A small CTC audio transcriber, trained from scratch: 5.22M parameters, layers 10.
Rows from block 4 of a small CTC audio transcriber, named by matrix and row number. Rows with one number belong to one neuron. Each number is 128 + 24 x the weight over its row's rms, rounded and kept within 0 to 255. All counts start at 0. Numbers have three digits each.
After each neuron's rows are labels from the 100 clips, of 14976, where the neuron reaches its largest size: "top examples" is what is common among them; "peak on" is the class under the peak. Only what is clearly more common there than usual is listed. The data: short made-up English sentences, spoken by a formant synthesiser in many voices.
# u: gMLP up (value half) (model.blocks.4.mixer.u.weight, 384x384), inputs 256-383
# v: gMLP up (gate half) (model.blocks.4.mixer.v.weight, 384x384), inputs 256-383
# out: gMLP down (model.blocks.4.mixer.out.weight, 384x384, transposed), outputs 256-383

u.143:125111151117118131158127138160117161067108129128104101095108109145137173098118134072141133124114133120130177119142141126176125149120109132074162122114090130130123136167166148159105115128087152100141126166175105116140120154141155123131194071105155102135117086146126170121163150111110122125091110115083115137134142144126116109098118087144101133093084100143122117132116127116116145028138
v.143:143089132102138117118148140114128184147183145150093087126121115125148156107101170150137155098184135163136137112135125132110160118179127070100149140157112138095163163129125144159136131097123095101139135106129100078138152153095156103147128088140138147152113137172172138143145153170150111104100110108139134130117127136112126104097108150139098113116143129140124155148101139116145112127140
out.143:117122110125168114124097133126162138188103082158104144125122153132135109134151137138156130106132117149136128148127097158128117137109114095110145109138190128154122149130101164117135117109139140126132120116157138163113146078127114110160124159168132155146131117200117128117145127126145139143127176091151089134117145121103134119129117162160107118156089143102123110108177115161138123119092
top examples: reverberation
peak on: /ɝ/

u.61:096115153109090119157151125157141089131161104135148150140156131123131115181129153156138143155174167122169084180141132104144100156139133135130147087077143096120120102135136152165161126132139117118120157128114113137132093084168123096144201121152121088116124176098129121173146121084124100118159116131104129131100110129111098143141169168105106128177086151128102099105140134156119132101161
v.61:094098121141148151117180117159136164122173136156111135159160123137139154132113132105120173106133091131121107173117130094131139070125119134114104148152117132128174128152139189118096112081136071069109102096153121129120122134136112104155119121146120144170122167101150177205143111161102118154147130136137114117095141105105085114119133146161112158145120134135095134166073104083144165131096
out.61:128163108142120141137116174105128184147069145128080152099091102124102085115134094144109114122145120139115126125129150142161167092091155150129134156146128162152123155117088113167142154115129149163131140110121142131100144121096096139153099120160117119158151118170112108129099079135155086093115144119080138094156122138112142153141120119124070113106113125121172142109109143154133105152104
top examples: /l/; /ɛ/; /ɝ/; "letter"
peak on: /t/

u.361:104124179147143127103099155142167153094106080112102050193125117117108133138119144140116101147092145141074138115114092172087102154099109130110120153154119175178129139134088121130108147122132120111132097137152093154088163131141129124104127156146151141130084112122108178130082104139122114127117106115123143117131097153169193116116163117133127084172122118109123175105130120141140150175093
v.361:140127135145168090121172128095156147108121161111105124140116100107155187089125138167176136145148137170121100136150126160124097172140121084077146146149110093129168159119120123156126148086101107114126142113156058100124139113100156097107143104162111153147110155099194137165115133124161097100103078111152152140127140156088128124118130124083109061135122173142158152176131146138134142121129
out.361:176135099117145116139142115129079116144141150104098162037165095155144169088123125111149129142163111089112125101135163146170158119136153132170135106110125114151147123114153138138075096144109127128069180109108089134144160168077151139136124123148170110141113132096109120138117149147113142134101130143096076135162109110173134145182114130129137183135134068131131145171114108099152126129128
top examples: reverberation
peak on: /ə/

u.181:140118120190171074106095119150092109155130154066085115131134138156095118155099126165124137101100127126088126119139134143162153125101118118147132107145146097168144125100098148135157150089143122134104139127090111138129160114084137104175111128127171139105140159112118165133133161099093048174107139110164136117133151086130136135148126156087112137084141135103139154123136111139142162161153
v.181:125136199132208125139143125114173130140145152143084124154136137087142123103121180137149129144155126175092114105105134163159147140118094117118132121158158115131161139136127126124148130122133094115106131076156113076141153086102136131129127079148127151161100163090132115127105150151167104124123098095142138134080124113110146127120147193137089079160114164156121150142081146147119102121155
out.181:119126152099137121128145107104124134152103100094164127079116134161112217130109141119107140106145155156138125170140117126140123093151122148086112107140150114114151079120173121136130126130152139124164122121171145091112146160128151144153134131110132105136130131127117146095113135118114146118124165171125115149116115125121071153119104131124123070146124144148108146157105127137137092118161
top examples: /s/; /d/; /eɪ/; "stayed"
peak on: silence

u.334:135120132136108181122127101133133098123135139120149144093129142159130129132135106128121124180133125137176133134123131102095135147172085145142102178112094137131086091100144115112127116155138137144151166121149157129168090126132086154100099131137110147115170115135123096111140097104126153120133119127175107142145145118143103120125099143132090137096114093176148113115156145144150136094118
v.334:123109146167106120133110153113126141128157142104140129173184144127083134129100106130088111093123096143086129133111118109092062105114114133114107143110132150185131085146082113123161134101149067118124076102141134139139127111150094117113106126104065139149150108141126158152138101105090124155161121099133108144122109119084132156122121148115159136147156110174173090111115082133134167113119
out.334:153101113091140143089132104113105102086126161166112113114129123125105096115153111187129125170140123115167128087124117115163094079107168107108099114115145120132118126107159057144107096137095125127146167167143129125123132127137132122153151124106133129132120091129102109100108130123119117120130146142141151133144122167140155097114166115119103098149189145089081149109113107143118111130138
top examples: /oʊ/; /ʊ/; "good"; "old"
peak on: /oʊ/

u.105:100104132106142102148158131160160129093104106101119094157131142111096165128083152123155142128108140139113143102165146122139145111111128101109131137137158137163124163157132134142102139102144140126101146123116113136129126139158144107102112086124142125187134117151130155127101156124119137125141134132148135150122137154109130140136148134126103105142082140082103122140117105117114131108117
v.105:138110136139151093139142128149151140106142140110081099166117097163124194100124178124133160131122126157104134127171151136108164124136132106098144107136130123127185116136155121131104142085113113124129120117134084104139145157131134148094148107121141131119143115125138124151133129134160134133125059130130122177100143151130160141146134116119126107094139117123100133158143112102142131104165
out.105:116112121099168137153099110132105089144132152097119167109144122160098097155127116139126103165139111128146103182118115123161126104090142111156159116099143098163165106173118147171120118111113116158086144132111097118165143131115128119111136086131105143111113175109104117128155100139138154109138167148137072146124123146106106154151092119086100099171130090124164103122099124180143096104098
top examples: /ə/; /w/; "was"
peak on: /ə/

u.91:118157133169131081143153169136144123118112126088143138165106100114125187127072158112107132112113114115100150123121126109147116106106133118130140095143138147138100135128135159112111149126143145122116083107120146130110138125157133129126174128130145143166138090154163126118074153143118118127168132139108116088166153135114126157156097140130139081133113137140088108141114107100117115095126
v.91:149114153166139104106166137121178148108145139097134127136146114109117155085095129147122150092139108152113120142147118136155101135120127122122137113124115106108170137133133141132145159097106086120171135113118097073101145102132154087154153155138098160149109156117142139177136196129107084143125133120107129165078117144093149146140145129093110092158128152104139111133146124111093159132135
out.91:134146115119172134153128141136143102127162099145143136116093143091118076104142149123138115110164127142135130147125116117124126141120108147124081116118106174136147117158108100135135131159121126139110123095111126139152088096148121107131134122159104155108087087152118112096151097150154136129141155096141105121141164089092087144174081123119132122136115132115128079131154111145115100112116
top examples: /oʊ/; /j/; "yellow"
peak on: /oʊ/

u.23:103155198118114112138104137094172127131096136098096112151126130101139130105147142094145126133116126164118095107119125172147131150111099128143159104138160154138131144174126121140134157114118114108136079114189111164123158098077154111140118126118125100142076123137162156145116168123114091145113077129135165171104121139093119079124142145110143167145086126143179141104128151140119155125146
v.23:178092150143127149085182145129138211115117167135124112177153132110147167085132156134159152091139100111144155102167131134141141126077136121119170125166125144125163149131128166165125115094111111127120123104138082105103152128116169135151128104136121151140117153123170133162137160154152087088089094120116160129098126121133124128108106124117119105095132131152113132149091130111111157131119
out.23:127139106160127102166149126143104154094125107137139171153100094127076163141117123090108163107137074145084113160112148111115137118077127104115149140134118135144162163156116131139112092142099127105104123125119112123083156151102147121158125087117137132156075145122110166143112146157122110129168169105137114094146096114116110164155132139142147134116118118105144160144098134085098109141063
top examples: /s/; /h/; /aʊ/; "house"
peak on: silence

u.71:126142079171119116168098122122091094164115142122126124145103111158099109140094091141129077140116125120158119164110151100111173115113115149146122092095170125159148097113107119135124111134142163125084158153130142162133102122162130142135116156081154116097150086120114138083122096128141127106119165164157143091147153092111174119173120106128163126119132152136104100131149095122140111114186
v.71:138119090151123131125171176128122101104127125114128102139082113126136134080089100131142138139179110140152153167124121151087159098104106098083155140129152134128130102111111130130120113133101158141138099158115123124098149128091166119098126122127137141121147112136135107126099121164126122144112125087109163111149166145153136128143131089100112101109100166097159109115083114072122106092164
out.71:088118166097121180102151198134136147118121120100132138115148120130106157130101139121096127087112135109107087179100106123120086136146109093135102126148101134121138184146111131118168141121097113161164107094114103128117132120144106106115126134099116134158109126154155111168133111107126119154136114091094084128145099157131116141106153182141104162152141138144181111116118129174113140145106
top examples: "every"; /v/; /ɛ/; /i/
peak on: /v/; /ɹ/

u.130:083098176119110115164152090121141113117098091128145104143134117152110120150125152122118128163100156095151117073112154125201124134115109159134129107112118142147110110134180135155115088144137133133127150153089122166137148119148113109134182111166140135110105115131111109113110138067138128099139119100144101085113122109129135141156118181152082137169096142128087135137145090118134122137122
v.130:145070088116165114162146118163118132140153121149089116109092096143135179116093130112153141148132139152164114137117167130131182134098130121078111106169158121120174120121142162132094080108093133108111135160098095103131103117107158109151149078107189159115109135123121123162129124126148128091104136084102111114118133141114148099164094137140087123138177128118115134175123079070119162110135
out.130:122146124102131179105108146117108148159180138135102134109124150100117122142114136188176108127153115120094108082127117130124088162118122113146124145140114145143110157148103128136131137139107097109158095063128073154077145082136088100141148115131080109134155147160185116151091160139138121119152136096080130134145162145109071152113125141131118147160073163136135110146114117165121099150123
top examples: /v/; "every"; /ʌ/; "under"
peak on: /ɝ/

u.243:107132102155131091151082117075102091164109147136112130129124138150098093146141139135117089162115130125135082149103172117144138181134089152160148140081169142150126103120116147120158130182155137146100129168132137154124142121096120140131118127097128077119116149116088141140119138125129086161131134149137132119130114112103137101138135136132138157138147148134142118074128116155129124149131
v.243:131087135160166114083134085133117109083140185125125116143086124097145134132130134130119167141202115118106137167141104143090098114140103133131131100135133127115167129093111111119144114123168094118124139055125105093085150131085159139135132106182107160124131178103148105137122151144151109132135139148176146157107115145190112128080147132171119079139134122097126161171112153138137128118122
out.243:134183124135153130133155147166133135092142097083135161082152123126130136102139116102102102088126173141168090129149115103110143090152084095122123144151126073082135127162162120143141120079133153169171163132063117073135155113125154115121133132141136145132170107166164120114136117114137127089110118132115112138140163083129160144142117123155125119103148068145129127126136124102135136077162
top examples: /s/; /ŋ/; "sang"; "saw"
peak on: /s/

u.239:113139130157119098124150135102132096143079159155136165129101101119139128096147180102106170136154079149133116150161164186143106133138104113128131120113149131113122094129167143114122155132177102146125101090122134176104112148144131137116110144162131126135132084092152110110102173090134130154125126133170141095164140143112121096117157117122149072127099140136121081147177130139146133078161
v.239:126138137136163061108120158088127125153115171109107135119140132047152120084138176140163100107143128170108143142128089155127099142077139133129154092164161077122149127166131117163119147106152114136139093055129131116133116132131142137131107146140143107164130106100119115098116197125140074132092136132142134157094144117129165117164175130127141131150162168125170108114157148125079141141117
out.239:094077096128101100116146104141138155109137110136114104112165098139149141136137105143134127126113142136129131125092114099120147138120138165108092111153101107077116097124111145170140109124119139078147166170151096133143102123125137104140146140123094151085103164109132160184164142109117123096161152120129103152104130125125151161137127132134142107125127115118121122137184093129114135155126
top examples: reverberation; /f/; /dʒ/; "laughed"
peak on: /t/

u.45:133146142149125129163090137143119117086089148112183119153105132140095118139139100125112131137136130149127171145116158165120113123110133108117146154096074150132144129092133096163150184142140137155141149167081093139155128159156116117115159162134148139108112137128119140157116084141142144113045118124160126104146123120164118148123145100082112119156062087109140133100118105147147141135137
v.45:124101139161186092152096127176151128128167129123126106122115132138140185122130149123164151129117133156160172160102176145136114206151097124095132114108105090118163115104141143153099115129110114124113149125104097080146138139126139104149169125131139142104127155095143126207166132144134140110115112114067113133099143139125091124145139111174090088137150140098097130131136136115141115128135
out.45:116160121098101110131157145125113157134100120155104193102099129080111134167162127124125084168133137125140129109120092100130103115105166120125160150138107131160103136127115149149095089112139159108148120132125127166077151078130131119106120137132089120121144138139099172095102090142159133053189167117134126105152104097157104131129116155156112153079116125129141133116125116122077092141113
top examples: /æ/; "hat"
peak on: /æ/

u.3:164151150098114112114095149126127110128132130151140099183121149095095111119088144160120119103147150143085153139150119146107138138163087155143167132083141141138159112121101085115123138156167102105082143104147134135135172144088144143091153127162152136145095128157127112119084138157124115157126081062146147099135103153124152135151186106139103096145076124116133144104075168140121114117164
v.3:139108106156119081104122117129144149160127151110111067147123123153119132114118173108117153094125143164143097103147151093103149150095101114136180117164145123158175141135128134141143138113150119102113128132145125137151156154082099151106143117142121129144160105148130110113093187130120105107131108131178183132091134122079141137126140122132136140146170132139141129126141122131136169161131
out.3:146155152113112152164134138128168105139096099148157152146088124128102179139124122116121087146139119086128137155122133109155139106107146173106131123098090191139158076121152146091111111105156091160112114115149128145106112132130132100136111147153135094150149159142099129148092112097160178122151115116128096118138141099112105145179119129188112136188105127122103175129141130083117127161113
top examples: /s/; /eɪ/; "today"
peak on: /s/

u.137:165114169095140080103112092112133125115142126097131066147119140100140142074133176135152151120161140181138105117155146137137136122174109111126154143123134118119148143122137109132139112109154099133120141148114105104136152089104166126118134085139124160132089132121132138168120162128133129116148080126131151134087096149105157098102146138122097065124139167108142147143120133100074125142148
v.137:142144118117139072112187087122138143100134122101110072161124120087136183090119146134149148129140135186140096128168134125138084109132121077105157132179152116123156138127121140130169123084131121086135133146138095107104164095107161083142141122117098165123098167120165156179109157122133114103138112090112139147082118100118143138096156134077127089143132173130128147145141117125114148137130
out.137:179123148104120107142123164086167109091117144102152127136126098130118120107120152098096114136086136153165105156143128107142151109093117152148179132138084125131119094112127150119108162105112133176096117140144130101131136144116134128128114175148108109119101194110127134149069102134163153132177109167136113139100095118136136152151105102132129134185104123138101149120133150086095149183141
top examples: /oʊ/; /tʃ/; reverberation; "chose"
peak on: /oʊ/

u.1:135120152093116105129178154147136114101116116117137119127159137113104132133075192130127200117138162108109130173174159115128127123167146113110114130117146158108137131119118108137147129124126070134135132124096132119115143145126129115130121129180134144110149133148154128134099137148076120136182147127114123131129139138185104077129166159106135123165107124132086132133113126136106146097112
v.1:134130136131133086123173121148127112171131130084111106148146130101151163113117183146151173092177122148135100125158140141145148117142141093085129165121157121086158138120145155157152112113126119135152129125105111103110131098145145106138151136131137175121121163111166127187146144129143116129123093134123123130103114158095110122104130155133109116125129156113126114153153107126096121150152
out.1:085113107130141133121134105124134112138093151184146191104116150138119082126157123111081144127158091095160103137144094125189131099130141115121081140133138136103131125101116116120136124132144118133126123136113155112149105104125126128155131110123129152117167091112151114131146142130152130091104155132128154066135169091100138149142118150147112113118142150131145137105143113140140118106120
top examples: /l/; /ɛ/; /oʊ/; /j/
peak on: /oʊ/; /ɔ/

u.107:165159122128107108131138161127112124147140132083135112119138130113177139154156129144127118122146140142144131177117108137110076124140122103117101100123150158140131105141133113173151184109147106162143061102122112130095144198143118143126125146134050121133152120143164114170123144132147147119133121116132142116095127094115122129129163084142123096169113150126164142118150128115093113115144
v.107:159072133139160137102164116154160139138141187116122094179112112146160158095093121144135159115118126165123154131114117144117126113105116107101135119189119140096171116124133175122083120070096102112116126111111110077135131128117142132116144105124139156130135173090113109160127122127168122117114102110118132147116125128123146165093079142165090083121136141102103144143087132139148151130146
out.107:129156133138121114146107176142107123119111161112115136134160139162128105113085134090129139148075138125141142131142174148174140135094104130157130112108104094138127176126146148131133149129132147105115176184136130152146129089132134138092137108124146114134097111120072131089125147096120124125115123115120101123117148107124182113124131103107090098116102080092103109121103137133180148064152
top examples: /v/; reverberation; "every"; "later"
peak on: /t/

u.256:144107131117150130109147137113168121113122121149067137160107111127128136135083134115138127140128164144111127117152150158161183125108094108122127152161114104128169160159164134108114140093146124111123114150120104143130127137133175079110127080153150147170110123122104120085107147098179083115138116091140163107169119132124190106141147131137086102137111137082114131130119160112124159090127
v.256:128119146134147112101172132132118102141124170129138115157122111117138173100082180122115168080143131144082124142168157124142114137115127097117111118138108096135170130132148155147126112121119125134146146157115076107136148114149181099114135128133127109151136145097132156161106161135129099102118100139140118131110111146150117111119128154135131110083157123116100122150133109111121136117142
out.256:101105070131153153102094134163135102128125139150109139139166127179136098129114106125138140145119129144126135097099136128160111133114125119199118141184123115107137144149121140134130116109136124079116149157147164142174068108153130134136135146138147152105112134087099110102150126162148188073133149131122091136119143144127145134130093142107141092177131111125081113172161156147157162130114
top examples: /ə/; /ð/; "the"
peak on: /ə/

u.8:149137120133154117116135121132118147134173132124109092157126126147133148068115158179164152114182128154138143130169146161112117133133127132089134109120108126125156136130124137165108117109132102088124133129144123105101136131131140149134156112117129139151116134111156115151106128126141118121091104102098118117096153133139172112120137091133105097146091149100103120157107118098126128090166
v.8:170095147147177102106178138110123176103153161098109135130137105108178165106113154147148145107142093164106133157169120150111115126119136097090132098156134126100139147118100162158114118067145093110154093150120101082127143127121170075132150144133119171151090154114160150156124137151111086111082141128115150123125124142102116133121136105110103130142098159106115158149110077111089139096112
out.8:122123096096106158158104118155144083111108152149135145108143124142131098152139149102126145175116138111187099121145153102155130148136115164145111154087096130087092113107163123129096125124148141109107162165076183146159081102161079162082136141131110107101137115091106116123148132113143164107133112142145121108140174125085154115143107105143076140100115128126115113121140149126157130115143
top examples: /v/; /ɛ/; /i/; /ɹ/
peak on: /i/; /ɹ/

u.240:141137151154128117087146128153151141136104145125135135132129111116161136095120151084113151086153115136110147121153143155114102083114144130120115130140136142115135184152120105142094164099114095123150112088134128102146093184135147154141122138131129167165090097094157146167102123137117133111074123144117152124120112157171134153100129075124126135149092107098129118162112133132133138092114
v.240:120142129130164103136185115099091146129086166131136109113120107092145219098113120151155141125154126129121111146154138125141082136135154106095152115146164087108145154127126176117125110121148128103163125120119079111085141120110156073163166125148125160131111148135149186154129154134166119099106119165136156135089136160085112133075136117134126118095132167131118127174121113103093147122151
out.240:123103134118140128100131133139127156126164079122142067147119139110157091123128129174143115102140160166140145105096112117074104168104141158102128127121092124124124123112094115146094094129123154148155115156126133141130121128137141127153141148119105156074103133175129144124139106151106138111103156149135132118132139125115130109112112092131143160151119097124115117137162103146099061108132
top examples: reverberation
peak on: silence

u.174:174145116102112114158145125089110130129138094107146105107144119145131120111122116128167151129139147125141121130135157108134170146158192142120107095129156147121141126109177094136173141158125153120140147202113107124103140144115195108137107136110134107144099126160141106125139134093171115140100120101128110158122110106126140083147138106058141147149123095138110116099136101117120151128165
v.174:135136121150158079152165114135146128091157109111139138115144122144136154148093155102136162110156137147130158151189136114135149080167179116128144090126191122135149131146134165121133138125133093133088140128117132112118105140155170090136105110123114146164138117177149142155128151118109148180139152103087114154126127116104089118130120169126138125169111136129094108172108081096130149121097
out.174:166102121111137141084130124141105130146112150123115129146120107105095125086170068176126126134118131118147075088093115156109133092102130119110107121151132117159144131105154102106131109109182141128139157129164111135095160142135112149107135154129100112157125160147117140164077134143142117094168125154134125155129086105140152102107140105166133112149156119107171135135144130128128103152136
top examples: /oʊ/; /ɛ/; "yellow"; /j/
peak on: /l/

u.254:134141122156150075152093127139092103165114160128114151140144097152115104116093160095093138127118124151107087156147189167162152137106080143148124105113189146142162136123144166104128154152145132139079129121112133150152188173062154157151110145099146112136112109086100106113078111114131050168080126118147130125135118105084136112163182135110149145149127123130123123100132140126138159155145
v.254:127139162105143123095099103123115115094113091119140069153141130091149133128158120176170135110134140138128121104125121142105122144146177094139150125153121085112127133138106150153135105137118109081171125157111116108140126103103141126119141100153056151147095152108119115161151142146151112124122116108065120149032130093108174140112134147115127126148164136089141099074128158146142147149128
out.254:170135100125113133090195131160152107132150128117128131087176128104144153099141115103107110140127145139110117174125110103122134121151098147103126160138154179078111071152136137122078103104164105129126098139126127116147123159121104116130146138107119147114112159146179141118138085129121142126152119129104092082144127144198150156152133100147138176132075069162077119165134133113116098108141
top examples: /oʊ/; /z/; /tʃ/; "chose"
peak on: silence

u.199:144153128114094170134107119110088103113136132102181155121148135127135102142112104126117100142118151141169103100134119115117189144178119167148099172089078116098095119122115102128134094157148160130138154162146182122129109082124099157120101122120126111140144134171121107096158099115121163112115133131124100104166126120132123088146125107106078139111123080161148133102113146140141162121176
v.199:144175121134122125111167152114126179097139121076138137112121097121158128105133091116139132084154111133134138116108078140083110102140127086126137095145139098162114142123114123134122168132111134162152093095155133152083120143157130140140123157127121136149139089141146108131138160164135136114124129132103144143130120109170100137112133088097152106139148137122161107146140120119087088105154
out.199:113083123149149114110109121169153153125118083166076146119110148139104126110142180109127124095154148147097144141132158139107152126099131129151195112122121132122107114142110119154131136137111096124102128110133099129104147159119141117181174109124132095119109150098126132143126136125107117128107130101140144147126111153076083163109122174113084139143092146106146111125135113170135128109090
top examples: /v/; /dʒ/; "heavy"; "strange"
peak on: /ɛ/; /eɪ/

u.186:113147095156097089139104144145109141164110118128141124177104139136102124163095091086115087124103097114138136127103150069169137116120126126141117115127133161177132113124086119140142085132147152134110116141117124167121114128127129134136151173084158099098147076146123145122118135113111135138137174096135145089176148110103101132159135135131137179147133121099145132142142112118137128131130
v.186:150133157146112121106168105152132137121137126124135138146134156144128166121135151113124109127126144124127142093139138088135118102082121112128136120160089134154141115149157146127110119119161139092138154143116108133121133121130130136126124142094129120112114110108151141143130167097153127124105134158170159111136136146138183136127101105137134107090123106105117125153157119085137128110124
out.186:110115153122151155144102119143122155102120175094155140108126134137122139119141133146119148160155145100091174101129169169141098115124142150095141124107156081091120110137133145103125171181090151125122177086152124115137160110149148129143143119124118153131137120147130130137137161111135114119108121123134102131121131148084129131123111110123104067124101156119149105071173108159126098112133
top examples: "our"; /aʊ/; /ɝ/; "where"
peak on: /aʊ/

u.351:201151134170106121129131151125116156107129161106147136140136089108132142090103140101143148092141112143080125143173146153122140135142122122116141113131118131163168146109139118141117169096155112134133104126147159120092174144092136165086115141149086121146118110134139096114075157104136082149129108116154155135128143109159151111121151091098114073119108121103125112138131164121127125100141
v.351:142125131142144123103182167129157192138104155094127111154132130096140186097114130159169163104130108126119126101143147146132113122113133080082133151170139100151162156139128157155104129061114127101142135161116079095098160135132160099129141085143132139123132160136182164172112179156149110114093124112140155133105148156094126131103140132122125093126135137128148176130092125095093149145106
out.351:133125110120108144151168155142173124155171141170145153141121098106123148091118118132137156102141140116156163112136155110136138074112126119089070136172143118147126096114131118117102110127135144094179132115142129145154102119175133117136163113107141113162160096132100127133111110106152162100143156119094129132149144130120116130142081114143133131105139129122096094131120110103118124098143
top examples: muffled (low-pass)
peak on: silence

u.223:111092119188170108129109133186166141122116106116129085158132122102114174168129117122100163140122127136100211158161120123097129079154127148097116144114154128132118124129101134126130118130145142137106123082136148116100143165149122134157105157137139157124147175133144164148141106179158143159142158112125105165116155151134102180095132160123165090184113100094107136119132115127147110144109
v.223:148136130131125119141145157147127102169131142101133121134148147120107161078103187125146135100158160132121145112148172142118097149119120116149143141118112123115131098108156151156105170118162099151097139107098135140129172153126128070087184134183115131122142147130126093137128163146179139143124107149139114122116119159141102107135143114109124139168113131097137094154173134134132127110130
out.223:123140114123110123131137111157139141084135147144131127162157135128106124093117145092099114102103141162124111108141163116098154089101105126146146164138109156103134128144134117130137131122156119126124149122142125140164097101136148081067146120107106138117104081132115141137129126110105093132135111108171156147137110148120184142118126123092118095080093103151151090158114165136146145109111
top examples: muffled (low-pass); "he"; number of words: 3
peak on: /l/

u.242:126114114106080161178103138115118111135098121143159145129111163136125109152119089156113077173102162071157124131149118092114133101153146140157081167107120116091107086108120140132138120139149133141123179153091152160125108126156086113095125138142102130096188163122079092100177104120140164097132168151149109099154155108150132110143112130107113125108128111139160086113132149169129122125111
v.242:111149140136156106161153188168107102135142132142123145111165125134120155104143146107119154129162161124139098161128134140138117142110115131122098107132132129132134119092153133159156167120133097161157134120119088120150165123124089118148154150129077151108115122109149143177124104133123075091081114137096128123138108174154128094129161097105094142143123133139137109127141131133094129111098
out.242:116145074147159113142110130142078107070110128082131103142108113132140186107108128108129165158112093131131117171126144118116148158144148132122178067137111094097129093138112087118130100118107131094128120127133145095146122099133140129098099108126136146114088149125148164133136122162105135164133128096142179132147153160157147128136129138166156110094128144125153139121077148061153139131121
top examples: /æ/; /k/; /b/; /l/
peak on: /æ/

u.166:143115115150151115177110119125110125117101164140128138161112108148131119088113193088099163150094115157152116153146180165172124152140112126141116124154115167135146124141180134087125138109131100155101121113101114123146158165091159131152123134144177120140135096102132107128101148066130130145062118130136138149157123149084165120174170139121147099146144115143116141160151125078146162155183
v.166:116113144074108141114145150127147109132123164147104131174146123090114130146107126153118120125164136126103114165122111110101101105122152139136114052131146139124148097162136129145139128081161102136146114115162126133118115135152137124097121151139070088131164155119139140136100135123107136102153139162155144109106140123128151167133135166158151159166164143139098107115137136139076117163132
out.166:160147140150072093110147107157147127113163090106121112112156121138153140136161134127111114102139131159123138120139095119093134140135104136112126159102131142092093131121129133148138112117148104109153124145126079080137138127113173149111105120118104164122153136158157153165157088116113139143132121128092083117083107083154124133127156123109116112111101096128093141160154165157133088068149
top examples: muffled (low-pass)
peak on: silence

u.84:121138110142121119098178135152142139102162129128127147136145120111090126142089136149104154084155120155105115126135115134082070131131138102126130131103110125120150086161127137177147129100134114158156102126109122167106125155168148104101165146110059117110137115113156121175106156121119139119140150119167137127114116130140120168098154112128146081128097162143145115157172107170081098106170
v.84:154124128127166094142159119116136168121125122114177073128104124104182189103131141151144168114178162148145137141154156155097122152148128109070134113145152125109145116125163146126124129106148134128146129128088121082137111121121136139176151114115106148152131134148183133173134139126171159147106081120122121172056124109104132099115132129142107094114143134112113106129141120098118107123156
out.84:126166126097138113140134121138118143102143120102159103117172105135170106108119166099148135158120142102127131180141135148139138137150180143146117164110113142131106162131112151162110151142107139141083164156097162141131092106117096172138103106161089134128099134103102126143154113120114117169116085111100117095093118085132169124145173088095104108118095108118097120112128146124154092166152
top examples: /v/; "every"
peak on: /i/